config = dict(
    dataset='small charts drawn from random numbers',
    crop_scale_min=1,
    tokenizer='word',
    embed_dim=128,
    encoder_activation='celu',
    encoder_depths=[6, 12, 12],
    text_encoder_head_dim=32,
    text_encoder_fused_qkv=True,
    text_encoder_qk_norm=False,
    text_encoder_parallel_block=False,
    residual_init='none',
    beta1=0.85,
    warmup_steps=390,
)
Rows from block 16 of the image encoder of a small contrastive image-text model, named by matrix and row number. Rows with one number belong to one channel. Each number is 128 + 32 x the weight over its row's rms, rounded and kept within 0 to 255. All counts start at 0.
After each channel's rows are labels from the 100 images, of 14976, where the channel reaches its highest value: "patch colour" is the nearest of a few named colours to the mean colour under the peak. Only what is clearly more common there than usual is listed. The data: small charts drawn from random numbers.
# conv1: bottleneck pointwise conv (encoder.blocks.17.conv1.weight, 128x464x1x1), inputs 0-77
# conv2: growth 3x3 conv (encoder.blocks.17.conv2.weight, 32x128x3x3, transposed, each kernel summed), outputs 0-31

conv1.56 [ 91  79 139 116 125 157 148 157 155 137 149 169  76 143  93 151 147 153 138 131 144 145 139 148 100 141 184 105 100 134 144 106 108  62 151  98 126 120 134 153 129 158 164 130 136 126 139 125 128 106 122 122 130 121 133 107 120 198 122 167 135 135 138 181 123 121 159 118 177 144 123  92  93 144 131 118 140 104]
conv2.56 [131  91 101 146 106 131 161  93 162 145 168 136 123 135 125 126 147  99 124  69  53 119  79 172 137  85  87  89 170 178 126 142]
patch colour: brown

conv1.60 [138 151 182 152  82 125 172 140 129 122 111  95 181  99 109 157 120 135 192 125 162 115 167 136  59 178 139  84 155 128 122 135 141  80 154 127 130 109 107 112 136 174 143  93 124  92 156 151 145 124 115 131 102 102  86 163 133 121 105 176 101 151 177 116 105 135 137  82  87  99 147 175 110 120  95 180 125 184]
conv2.60 [113 115 121 122  96 131 134 105 151 128 111 139 116 137 168 121  89 162  34 120 117  76 144 112 105 154  99 121  33 138  87 126]
patch colour: brown

conv1.112 [158 122 150 110  86 200 167 142 151 120 217 171 125  89  96  78 188 139 122  69  58  57 161 158  90  80 136  72 185 129  84 114 175  60 118  94 176  70  65 125  56  76 138  67  71  66 135  68  87 122  97 152 138 152  72 103 196 160  65 115 162 111 146  84 124  81 146 151 143  66 124 101  95 119 116 144  83 125]
conv2.112 [171 170 141 137 166 197 139 132 147 135 127 200 143 151 132 140 142 131 164 191 133 201 133 131 161 115 151 172 147 156 128 146]
patch colour: blue

conv1.47 [149 169 159  87 127  79 153 149 144 133 154 125 143  91  67 140 103 147 167  90  76 113 115 155 132 102 118 116 139 141 158  87 157 102  47 101 157  91 118 151  95 139 115 124 122  73 159  71  54  86  84 149 132 149 194 133 128 145  74  96 165 151  75  69 152 105 110  63 132 130  89 121 121  80  61 180 132 201]
conv2.47 [153 121 123  89 113  97  95 101 102 151 146 185 134 118  43 112  99 129 102 138 124 141 104  79 124 134 133 138  55 121 178  79]
patch colour: brown

conv1.124 [112 135 103 155 149  84 115 118  92 142 116 112 123 159 112 149 105 164 113 104 167 134  76 175  93  98 112  93 113 105 119 102 109 102 151  90 110 123 161 136 143 113 136 157 147 118 131 104 134 137 133  89 169 147  85 117 102 106  86 115  95 115  99  97 114 164 113  62 188 115 138 128 103 146 146 152 165 141]
conv2.124 [140  78 160 141 141 125  94 113 112 115 149 161 136  98  87 131 170 120 196  87 126  92 105 104 156  75  87  94 135 200 117 151]
patch colour: pink

conv1.37 [175 113 141 120 118 124 129 105 156 132 144 189  95 103  97 134 105 106 116  60  90 128 123 100 157 136 129 123 141 135 123 106 173 140  75 111 135  67 101 134 111 112 103 127  98  81 165 105  94  98 115 121  96 138 116 121 185 133  89 132 160 115 117 109 147  98 160 129 178 114 185 113 130 107 136 134 108 121]
conv2.37 [172 155 131 135 128 121 115 180 116 169 102 128 147 160  94 129 155  95 167 168 146 175 130 166 115 129 183 215 147 105 147 162]
patch colour: brown

conv1.118 [ 86 116 127 126 119 115 143 160 154 132  98 119 116 141 156 146 118 181 115 117 153 165  78 120 111 133 189  80 100 129 140 115 139 106 147 145  91 140 146 151 146 126 142 141 141 136 124 166 152 116 170 100 117  99 111 137  66 156 102 110 108 174 133 116 170 145 144 117 147 157 143 152 119 174 123  96 161 165]
conv2.118 [140  96 147  85 152 149 114 102 154 118 157 124 144  94 107 172 128  98 126  88 105  89 108 126 168  95  32  65  99 135 128 111]
patch colour: brown; black

conv1.76 [111 171 203 131 119 147 111 127 145 167 161 119 136  94 142  81 154 125 188 149  82  64 150 138  81 120 128  85 192  97 138 140 136 146 119 122 160  31  90 105  68 137 158  85  94 105 167 102 139  99 164 109 128 112  99 112 175 125 117 121 156 142 152 139  80  42 139 127 149 117 101 102 107  99 139 178 116 160]
conv2.76 [ 45 133 132 137 145 126 152  73 122 133 174 187 130  94 110 135 104 111 109 132 149 155 130 121  98 168  84 115  92 172 140  64]
patch colour: green

conv1.27 [139 133  71 159 149 129 131 133 139  74  86 148 118 148 139 117 139 132  81 152 153 121 130 116  81 158 147 123  46 135 178 137 128 134 142 130  60 137 172 170 153  80  79 140 161  93 129 128  75 169  91 127  72 127 158 124 122 157 115 112 141 143 146 109 117 160 113 131 203 144 122 154 108 110 105 109 157 139]
conv2.27 [203  90 113  94 134 145 110 120  82 138 122 166  79 113 120  56 116 149 150 112 109 127 128 120 159  81  93  72 157 138 130 170]
patch colour: pink

conv1.63 [130 133  93 119 108 182 128 142 117 107  84 172 133 103  60 127 120 127  57 119  69  91 136 107 128 123 107 122 137 124 115 100 131 148 178 104  86 113 126  89  85 116 129 127 141  93  92 129 113 107 119 130 120 172 108  91 152 167  93 114 131 108 118 157 139 108 139 161  73 113  95 130  75  97 160 111 141 124]
conv2.63 [113 124 137 144 151 146 138 135 119 188 174 152 142 138 128 152 177 107  71 154 201 147 135  62 181 144  82 108  99 141 120 150]
patch colour: green; brown

conv1.84 [129 161  86 135 147 142 159 142  83  87 116 143 170 114 116 154 162 162 132 128 158 167 152  81 121 198 116 112  84  99  88 111  62 116 147 140 111 127 138  95 144 105 136 113 138 139  71 171 130 152 129 141  76 157 165 132  84 125 152 139  88 142 171  91 114 148 131 121 112 116 161 157 117 120 110 144 146 172]
conv2.84 [138  79 123 137 103  70 124 102 104 145 106  89 106 136 138 105 128 156  43 113 141  60 153  88 115 144  89 102  73 121 112 144]
patch colour: black

conv1.61 [147 123 128 132 132 122 127 161 185 118 141 150 130 136 119 146 133 154 112 133 155 174 109 126 114 152 158 160 137 160 143 105 164 161 114 139 114 174 135 176 100 144 138 142 132 144 203 126 120  89 103 179 137 152 122 107 128 170 101  77 185 100  82 121 183 120 117 118 124 130  82  88 138 130 122  84 133 134]
conv2.61 [160  86  84 131  93 102 127  87  73 122 160 124 134 108 103  97 145  81  98  52 141 134 137  84 146 127 169 124  60 107 128 128]
patch colour: cyan

conv1.28 [149 101  88 167  91  84 153 162 126  82 118 143 110 142  82 140  60 111  81 139 161 162 126  82 136  99  77 141  80 104 134 120 131 136 137 126 132 151 137 128 168 122 107 150 137  66  88 102  76 171 102 125  83 135 146 118 117 107 134 179 124  85 168  99 180 202 116 122 127 130 176 186  88 146  99 147  92  99]
conv2.28 [123 182 100 128 140 144  89 206 109 124 124  75 100 159 138 116 148 135 151 192 123 133 141 155 118 108 199 162 168  91 126 138]
patch colour: grey; brown

conv1.99 [ 96 129  76 120 123 158  69  96 123  82 107 115 113 141 108 129 163  87 127 131 151 144 138 122  71 115 120 100 114 118 112 130  90 110 145  94 142 105 149 139 114 114  87 125 160 111  77  95  38 146  81  97 145 131 140 108 106  75 126 122  97 145 111 116 129 138 104  90 130 126  91 122 115 107 112 131 138 123]
conv2.99 [141  76 149 129 160 134 165  85 115 102 124 134 157 124 156 150 125 103 119  35 101  83  79 136 102  82  79  88 116 143 112 132]
patch colour: black

conv1.33 [109 138 107 166  85 139 152 108  95 127 114 108 131  97  84 166  81 117 148 129 144 107 149 173  99 153  70 106 115 100  89 113  89 122 179 151 119 106 149  71 151 158 128 133 167 142 116 143 120 140 127 125 139 140 109 123 129 126 128 152 145 161 111 127  75 112 145  99 117 119 131 149 125  91 120 165 144 147]
conv2.33 [169 133 144 171 123 125 136  81 153 194 143  85 102 179 122 116 215 164 110 112 113 134 153 139 152 135  83 121 148 154 106 166]
patch colour: black

conv1.24 [132 165  85  83 124 122  90  91 111 181 108 131 114 116 135  84  71  89  82 130 105 127 174  66 168 114  83 114 150   0 124 130 108 126  84 181 168 100 136 120 148 123 193 166 103 115  69 161 180 114 131  91 144 114 129 104 172 128 116 191 101 138 131 152 188 135 130 150 132 118 196 135 128 147 146 163 137 126]
conv2.24 [114 118 149 139 198 116 132 216 120 137 121  61 154 112 105 141 119  92 143 124 106  57 101 149 126 136 163 175 145 115 106 132]
patch colour: grey

conv1.15 [126  87  90 112 110 157 100  91 106 157 105 146 118 115 121 107  37  70 110 148 106 105 157  65 127 160  50 161 132   5 103 168 107 130  93 164 121 119 133  70 196 125 163 135  90 124  38 127 129 153 115  47 131  97 122 112 164  89 139 205 112  96 155 121 164 135 144  99 104  92 232 168 159 109 102 204 136 119]
conv2.15 [139 132 142 148 188 123 145 224 113 114 140 113 134 128 141 146 129 129 140 143 110  22 136 147 109 125 169 176 131 154 116 139]
patch colour: grey

conv1.1 [180 128 173 112 122 145 173 166 164 151 150 173 151 133  91 105 228 179 106  77 100 132  91  82 150  70 179 102 169 183 164  75 150  93 124 150 132 119 100 208  82  88 151  85 111 116 143 134 132 116 110 218 133 110  93 177 150 163  97 110 135 182 148 107 123 131  91 118 171 160 117  59  57 131 106 105  84 121]
conv2.1 [127 145 147 120 121 120 156  89 133 166  63 175 158 105 121 117 105 106 197 124 185 185  92 129 106 134 139  88 112  84  85 112]
patch colour: purple

conv1.8 [144 136 119  86 110 153 113 109  94 156 176 164 110 114 151  85 116 112 169 143  84  71 129 113 141  77  73 106 135   0 121 158 127 133 109 148 181  92 125 107 130  82 116 127  77 132 108  79 114 137 151  88 153  92 190 139 183 111 127 155  97 171 123  98 128  88  86 154  97  90 150 183 119 105 113 152 130 141]
conv2.8 [141  87 105  75 174 123 172 171 146 134 167 192 115 110  69 106 104 136  60 132 125  93 110 117 130 131 134 119  86 156 138  88]
patch colour: grey; brown

conv1.30 [140 120 133  92 154  96 117 151  95 111 188 119 124 111  86  93  67 152 131 129 146 156  87 126 130 116  87  86 130  42 158 114 135  84 146 128 189 100 133 113 142  84 119 160 151  38  95 129  62 150 104  95 139 115 130 141 139  80 107 120  99 111 144  19 150 164 121  75  94 133 153 144  43 134  47 178 141 154]
conv2.30 [105 169 129  20 162 127 131 181 133 103 152 154  80  82 104 117  74  97 111 164 122 111 102 142 111 135 144 131 129 117 128 107]
patch colour: brown; green

conv1.51 [153 116 129 134  94  99 190 180 159 101 141 114 157 152  74 128 192 182  76  68 151 165 145 163 136  81 136 114 143 174 134  78 122  99 140  57 120 122  75 218  81  92  82  90  85  60 146 100  59 115 108 199 150 166  55 177 111 158  52  63 116 134 113  66 122 155  96  90 207 119  75  86  85  94  90 107  98 142]
conv2.51 [102 189 140 140  79  96 102  97  99 110  98 143 118 101 106 130 152 138 207 190 154 185 129 125 108 141 162 125 137  86 118  98]
patch colour: purple

conv1.120 [134 133  66 132 101 163 119 128  93 133 146 162  88 137 116 125  92 125 104 113 143 127 173 146 133 108  51  96  98  24 144 143 100 127 130 121 136 143 119  98 167 132 118 154 149 106  72  85  96 119  77  93 108 167 141 120 157 135  76 194 132 106 170 133 149 182 112 141 165  86 205 139 166 132 139 162  97 109]
conv2.120 [137 161 111 144 154 166 105 206 140 141 135  92 109 150 148 147 127 133 175 185 101 101 135 159 126 121 201 188 156 118 136 160]
patch colour: grey

conv1.89 [135 165 108 140 108 157 150 142 118 128 141 186 169 130  59 145 150 121 122 155 169 121 150  62 134 140 134  96 132 121 125 107 124 117 104 112 120 126  92 147 119 119 101  73 123 105 120 128 126 148 114 189 142 139 120 137 122 166 129 137 140 205 149 140 104 132 131  92 136 111 136 177 105 131 164 119 135 165]
conv2.89 [148 126 116 140 141  89 156 117 155 222  97 117 156 199 122 108 195 133 120 117 136 157 126 129 106 151  88 117 169 115  87 156]
patch colour: brown

conv1.82 [100 114  72 155 145 137  98 122 107  74  55 121 103 138 121 163 127 119 113 120 173 143 124 174  86 208 116 124  97 135 129 150 116 138 128 109  43 122 179 130 167 111  87 138 175 115 112 131 108 152  96  70 140 130 142 103 116 110 109 118 117 115 121 104 161 151 110 124 167 141 122 138 113 108 131 139 138 146]
conv2.82 [207 120 137 116 141 186 108 104 111  88 100 162 120 133 153 123  83 135 169  79 102 141 122 142 151  77  81  80 145 161 120 158]
patch colour: pink

conv1.3 [104  65 165 111 126 151 145 190 162 132 160 108 119 105 157 146 134 143 170  84 140 197 133 109 111 215 172  73 101 133 122 112 153 139 139 120  89  78 131  81 111 150 120 117 132 113 187 155 120 107 110  86  87 113 156  87 128 130 130  69 233 107 119 139 122 151 191 135 119 124 102  98 125 139 115 126 105 163]
conv2.3 [ 39 144 112 165  68 135 143 112 118 118 161  73 124 139 124 133 131 104 108 159 142 199 112 141 168 125 104 147 154 151 182 118]
patch colour: blue

conv1.55 [ 98 132 116 121 113  90 152 124 127 180 104 109 123 104 126 130 121 200  98 110 133 172  91 146 165 102 149  83 158 100 140 136 121 136 161 129  94 116 146 157 113 138 209 140 125 152 136 181 218 108 158  97 181 159  86  97 131 158 122 151 103 180 120 149 152 101 127 135 129 137 139  73 114 157 180  81 135 153]
conv2.55 [127  71 146 141 137  66 100 100 134 131 156  98 147 118 115 163 122 101 131  57 138 108 119 118 156 145  62  84  53 150 134 126]
patch colour: brown

conv1.39 [149  78 108 163 131 140 136 136 114 121 100 100 162 156 140 131 136 157 153 160 176 168 135 161  88 144 188  53  90 134 168 111 120 115 167 150  99 166 138 139 158 102  92 151 144 135 122 149  81 177 112  72 120 101 135 155  61 146 111  76  70  91 135  69 159 138 116  79 167 162 166 160 175 115  80 153 151 134]
conv2.39 [185 127 110 163  95 151 128 102 126  59  83 159 139 109 119 138  91 177 181 131  91  81 136  93 112 118 134 117  91 172  90 109]
patch colour: brown